config = dict(
    model='self-supervised image encoder',
    dataset='scattered letters and digits in many colours',
    train_examples=195000,
    image_size=32,
    crop_scale_min=0.2,
    horizontal_flip=True,
    color_jitter=0.4,
    method='simclr',
    arch='nf_resnet',
    norm='none_scaled_ws',
    hidden_act='relu',
    depths=[2, 4, 2],
    kernel_size=3,
    stem='single',
    avg_pool_shortcut=False,
    widths=[64, 128, 256],
    residual_scale=0.2,
    projector_hidden=1024,
    projector_out=128,
    projector_hidden_layers=2,
    temperature=0.1,
    init='torch_default',
    residual_init='none',
    optimizer='adamw',
    learning_rate=0.003,
    beta1=0.95,
    beta2=0.999,
    eps=1e-10,
    ema_decay=0.999,
    max_steps=13500,
    batch_size=256,
    epochs=17.7,
    lr_schedule='cosine',
    final_lr_fraction=0.05,
    warmup_steps=270,
    weight_decay=0.1,
)
Rows from block 2 of a small self-supervised image encoder, named by matrix and row number. Rows with one number belong to one channel. Each number is 128 + 24 x the weight over its row's rms, rounded and kept within 0 to 255. All counts start at 0. Numbers have three digits each. After the name is the row's rms in percent of the matrix's.
Before each channel's rows are labels from the 100 images, of 14848, where the channel reaches its highest value: "top examples" is what is common among them. Only what is clearly more common there than usual is listed. The data: scattered letters and digits in many colours. In brackets: how many of the 100, against the usual share in percent.
# convs0: first 3x3 conv, stride 2 (model.blocks.2.convs.0.weight, 128x64x3x3, standardized in use, each kernel summed), inputs 0-63
# convs1: second 3x3 conv (model.blocks.2.convs.1.weight, 128x128x3x3, standardized in use, transposed, each kernel summed), outputs 0-63

top examples: black (72 vs 19.7); brown (42 vs 19.8); blue (41 vs 20)
convs0.116 104:110111100155154099137086122204151134115129079142151144145148103137109124136125101119111093175149106115138135142144072135132099132105155159111159107127127131110171093133100125136107133138153129
convs1.116 065:107138117155129120140129172145110170124183138160131127089113119133159122124132138033128103139119115131151147106123131133153142136163155167109091120169133174142183150126137089168143133163179167

top examples: black (60 vs 19.7); brown (41 vs 19.8)
convs0.6 075:110119122143161090147124097118133124140170136133105143094143149098128128117099133131112138103081116103160122131118095158122128146080106116112090139146184092096161118158134076138092127143159146
convs1.6 103:130083127131113094146138130139123133152094099154104146127156111156145131102083098144096171137144152129069092144144134138129139134101106108131119134115086097077157107117044157123113131143113121

top examples: count: six (40 vs 16.3); the character B (29 vs 9.3); the character E (27 vs 8.9)
convs0.2 127:176118148085156117157089103131156119128155121071159117127116165124138097120131172128114169138108119112104091149105125122151121080136164118116171082137122137119146152160106112119114118142128117
convs1.2 086:155103124085099064114123148103151123122104095124133124156117109162108132149114149112134113110134120126123103088138137137130099135106162119138118156075143137127119092128103138094134090134115155

top examples: the character W (30 vs 9.5)
convs0.108 100:137102136161161106132106121127177093119110130105104126155115114123126145140130112144091122116138097124141158136157147151095170172081149149151088101105127107131157111120193106156159120132148124
convs1.108 109:129142128144140134157140173169140145150144138128134142112172143116116134148162140094127161136158144137138155135129146182137140159152135164137132165168146140172133143134150167176133171132164128

top examples: white (52 vs 19.4); the character 2 (25 vs 9.1)
convs0.67 157:113090114131145094157119110157160098087134127131140118124146132124100161125124106137135113145097099111147082136164170136122142162118156123108129146119118104123168090157135043139112145131133153
convs1.67 100:108107126161124136147132142149145142204099131127128109116125141126134149134124152114129142125106140131110135118120113151123160127130111116124120154120102152136118130107145090127134135124138095

top examples: the character M (32 vs 9.4); largest: M (25 vs 3)
convs0.106 097:112116135163135128125131132153157108115142141154121134134111106132096155150116092183103120114159132137120145127146097148110100111104137144154086152144138101111166090130163082196154137143156092
convs1.106 100:121145141138144156144142157169140150144152139133140148101177144115123119153163142101124145142148148139149143126127152192127139156155131162144130159179160149179139138127159169165129188127156136

top examples: black (70 vs 19.7); blue (46 vs 20); the character K (27 vs 9)
convs0.48 120:132136151131143061118164097143154101110168118187113095119123107129101126136111128104135087086131109112166154148154126117114146143109093147116113107060126121120145134156140137133147120129104150
convs1.48 084:113120142168135165110070103144168139153082135140145083131130150103137143139129132101127103134103121147124131169123107135103133123127119193073134156159151167121118158120130145118107183132125142

top examples: black (74 vs 19.7); brown (48 vs 19.8)
convs0.21 048:108076152152134105107115135105136092112129106140147113138130098135135053148100136138136114133153117118156136139166111136097114163093172134178129113100117098148105088134153089155121128109117121
convs1.21 093:121160104126132128114109122119126134125130144123082132131147111128150127112141097132116087088137130137129096143127138073105099130127150140109129117152119113085151152134161079093140134190092166

top examples: the character W (33 vs 9.5); the character M (29 vs 9.4); largest: W (27 vs 2.8)
convs0.64 096:138094136150146140115125120146184110125132144143130130136098119123103154127132098172114114116165127135131162154142097157107106115105156134155072147113094104088163122139147101204129127138135112
convs1.64 104:122147156128142162148154164168137155138145138136146149096176145116127123148167145095130146143147146142149145121127155184132140153161136159142131157180163151181140148132160161164131182131150139

top examples: black (53 vs 19.7); purple (41 vs 19.6); the character E (28 vs 8.9); the character F (25 vs 8.9)
convs0.92 161:109125135147116112112110147143155111118126117116156145120124163123155083082089130068122121148120146115121174119156078161108091094131164135091131145125135157115119142106109159144120136140116071
convs1.92 118:144111111127114160139146181134133176107115143095132095150146137100128147142122148123141142111105140060142089107132095141119132122110130081118118118147112138141083135129147110102134126104121072

top examples: black (65 vs 19.7); blue (43 vs 20); brown (41 vs 19.8); count: six (35 vs 16.3)
convs0.60 037:105128151103154073127103118124106093099120126144110080116121100087128129104109116163135124068158111155101168162107129157146155114125147105155082119114132084115152133138133119165134125147131123
convs1.60 188:142110144121135146140140131094126133132133134144139142118125121134133117135083171144136160154156133140116129145099121090131197118132129128137112131128140140122049112123122138130107095052130106

top examples: white (87 vs 19.4); pink (46 vs 19.8)
convs0.70 124:158176137124108134125088113110116133119116147107143104117121148094126145121135208123130165125141098129109121164088090111200144120126133130116154087118114131128108145147075137128118128135118108
convs1.70 113:178093138103114084111086132124111111128107106098114110160142112109103107116114109162131115093122132094111128099109117115115063130090146118132123122093126070124111110130143160107111127109118125

top examples: white (59 vs 19.4)
convs0.17 082:162127184133129183137079113112107127104111122120091104104131135115110146160084152141129137083112116119109094167127167122128127111136105100154084115120119103151144074134120134128166122113114129
convs1.17 105:162104121093126067110124138133109129111134121115133089186146142095063123139131136147132114079113121114113147096126125123133038113101144123157113135071134112119081107117128135119114103093089112

top examples: white (48 vs 19.4); the character W (29 vs 9.5)
convs0.16 091:110073132149152089088107132170159117154128141112129133160107131158136131122147110134112149114143100121116166149161088152104111104133159160145084117120111136115159126126149130155153091176100099
convs1.16 084:124140152109141140142154154142123154131149147142129141084165154123123123146150153106133167142152135136133166120136167182143148145157144141154120151170153142177128151146148152163135150126162129

top examples: teal (66 vs 40); pink (41 vs 19.8)
convs0.4 082:125107134184187107124106113145183114122138122131153112144119143126118136111115121171096118101147129152128170155151114161105136107080145128185121135124113106122154123138150095181125130140126101
convs1.4 109:122145137142143143147141161170142152142149139132140145098171146115120122155161143085123148142144144141151138133128140186129138158152133164143135170174159154176136139125156161174126191129159139

top examples: red (66 vs 39.4); black (40 vs 19.7)
convs0.90 085:118094126133139120113077129131147092160142115142179103147120108125104127109125114173174124081162143115134158140110125116115109114118137100164077126136095122075139108138139154163088109127104126
convs1.90 072:078123118155178106169155112126112115138108185130120151105110107160164131065097082117110139156128129167134145140118111144130164077122101088089110093158138130118136130154126119127092140169135118

top examples: purple (91 vs 19.6); blue (49 vs 20); black (46 vs 19.7)
convs0.13 171:138140135130105132107135144144119135123136131119133127205148142132017149115106115148120122143117130126122120080138128059132170133130130128152139114118141140115128123102128131135129123143143084
convs1.13 169:087134127118135118121114134132137000122133128124127134136032134148127119130127136131120117130134127183135195134123138125140120128114120130133125117099133120125123122133132114128124137111109128

top examples: white (95 vs 19.4); pink (40 vs 19.8)
convs0.124 121:100088140124146134151181071142147145109157156190130077118120152110114119105103130128092140104092098108156111138163087116155105106130121134127129110112119141122155155146156133133133104133101132
convs1.124 100:120102171114111168125063087129135142151101103111132115089146131112118104125164097142098106104121166142101156087135072151129160162107105175154139125128100093131104134114159140115152122130113071

top examples: black (69 vs 19.7)
convs0.118 084:160129147124130113107095143134149113084115113151097090082101108112144128131110126150114121071141133137154175190154130132108138117099126138144070117121127117123116109125132164125152134112070119
convs1.118 102:172126123110148088086133112149147130123152134134149084170152135089080087130128126122136131140120083125157133138137108123114104125119134152084132152090158149080102109120089157114102157103121145

top examples: black (70 vs 19.7); brown (50 vs 19.8); blue (47 vs 20); the character M (29 vs 9.4)
convs0.5 064:119127165127132121166132082113109114136121138134114177142101144134100125135094125129110145140139109106132128117151113138102114099145106122134073125123210183096133108090134097142116122142169106
convs1.5 124:162185132119066130109163106138087129152138108128127065120125153127128105105159157138117088120135152126135141141122114123138140153099168115104163131121147096093092139166097177108140120153121156

top examples: black (73 vs 19.7)
convs0.33 074:107092089116126135117116128127136098143162128145106109112121112147130180095159101144153082152177109141113108061114104107132099126161155115116138142127124083092111121157133135121111162099136141
convs1.33 077:126158101131095143139128169100159138089103122151154132167152131138125160132102127130093154112117073121132138166115191150116108100126084118104118068147127121169129150141161175140146140117163113

top examples: red (83 vs 39.4); black (43 vs 19.7); blue (43 vs 20); brown (41 vs 19.8)
convs0.7 144:128122136149130120122107130133122121140116119113142117146141125140004139127106113187109120141124143139125154081126127075115133108127153121159134131142146146115147144086116139148108127148141107
convs1.7 111:076136113148142135124150141139137000122137140124138136143093137146143139115132134135103125140134126227105217139140120132115123118136107119135138125142135118154109131144135127144129132134118123

top examples: red (64 vs 39.4)
convs0.115 138:102059139140152072125106156180172124138168111125133111152131102143135130093094137162116117126124119124126136095163098160142119113119143144105119130142112155110159165144094123140109137151096111
convs1.115 092:109112105096135128106124096133131126108153136114139151032118110110111077134129122065117106133086098156091137100134111128106131143117127131106094132144135088127125117100122093127135114140114119

top examples: black (83 vs 19.7); brown (41 vs 19.8); the character M (26 vs 9.4); the character W (25 vs 9.5)
convs0.61 124:125121159146130103119190067155154093134145150203119114120115113117107135096128124124126081132090108100142137133133091112126118131141137118090104105086140148106138155145148146145126117123099134
convs1.61 104:092114176154118181132046091138129138143104112136143108125131139136140124131124107133114122136111129111113146129123100133114149137109061149118130116120111132142095137108138139120137112115114066

top examples: white (80 vs 19.4)
convs0.55 095:130119117150124100100126108129142126135126127116136133117104147105117150170132130191113099106139125124141187155150064131080142121122092157155081138116139134106169126103142098162114108112111099
convs1.55 101:129151151156142140146130151163135145141150140147137136109190149116099112136156143091130144143133135132133173112119150173119136158147122158138128140175159130173136138139155164146137161126149127

top examples: black (54 vs 19.7); purple (53 vs 19.6); brown (53 vs 19.8); blue (49 vs 20)
convs0.101 143:123096139143147094149108127165166084134155111138163142135130153141107120089117140135121113153114075104110109142150068140123097137145167156133142078122136144126156138161079118128121104160135122
convs1.101 101:135111117132115117138063132107124147112121121157129153101114108161117131131145131046106118141105084132114166097132183130146130153114148171131098151149135127126162144120098100133122086153123165

top examples: green (79 vs 39.1)
convs0.79 158:134104116150090105103101150214145088130136105159148120149143188126095131130144151152119103117126122078129108165124128078153123117138145123142131108120117135112135121121130118147134090144163109
convs1.79 123:146122134118127132139125106112181164124125132141144133197107129204109172102141126129164121130135117183227083133119126121150100128127143139131118159109123196101147154128123131110092118190151142

top examples: red (69 vs 39.4); black (65 vs 19.7); brown (53 vs 19.8); purple (41 vs 19.6)
convs0.30 124:131108099129147131133114112146147113120123128130185120089151164140045116106062164152117148159120106156136116097165111138120143129144146119125131101159110134125142122161130100137135161155131112
convs1.30 092:140153112153132115118145166129151092128142135124115086149152126093111143162102156113118124148117077211117145141112119128069101165149166164120116167163131125124133123145124144146100117141145208

top examples: red (79 vs 39.4); purple (53 vs 19.6); black (50 vs 19.7); brown (41 vs 19.8)
convs0.52 145:128135123145145124130124131143143128113140123110138135159149141132000133105086126172119135135112129126133118069134144077141165146118132127118141124133143142124114126123129092126120121134140099
convs1.52 132:089136121136126132119135150133133000130121121122116130134087133130116113124122134140106120136137129202078219127121145127114118136127122126123127144124118085115138118127110134137113125126091141

top examples: black (93 vs 19.7); brown (50 vs 19.8); purple (41 vs 19.6)
convs0.51 046:125097104146136092107072131104144118103122115114147137109132142112131095144091121142130087155114104168106130128153097120112119155118186148156160128136129099190087107160146105144154133118125145
convs1.51 093:139167094114117120080102137118114138104139107106084094140132125120153129134137121130110086102102125122109107144121115051129104133134153126122125123118113094090137131141147080090146102167102145

top examples: black (83 vs 19.7); blue (47 vs 20); brown (45 vs 19.8); purple (40 vs 19.6)
convs0.23 113:090178137194146119146109125145152110136088092124156120126138124145127126125121127093117116136128077094120116142163125150146078148121158155099160129096131133137124143114111078151102126104132167
convs1.23 078:109123102135103118137155186093131165121123132134097139164120124058125121142151142104135136113150094063135058132098141131169103143135130164133123104130123157140166135115096086173106113098134133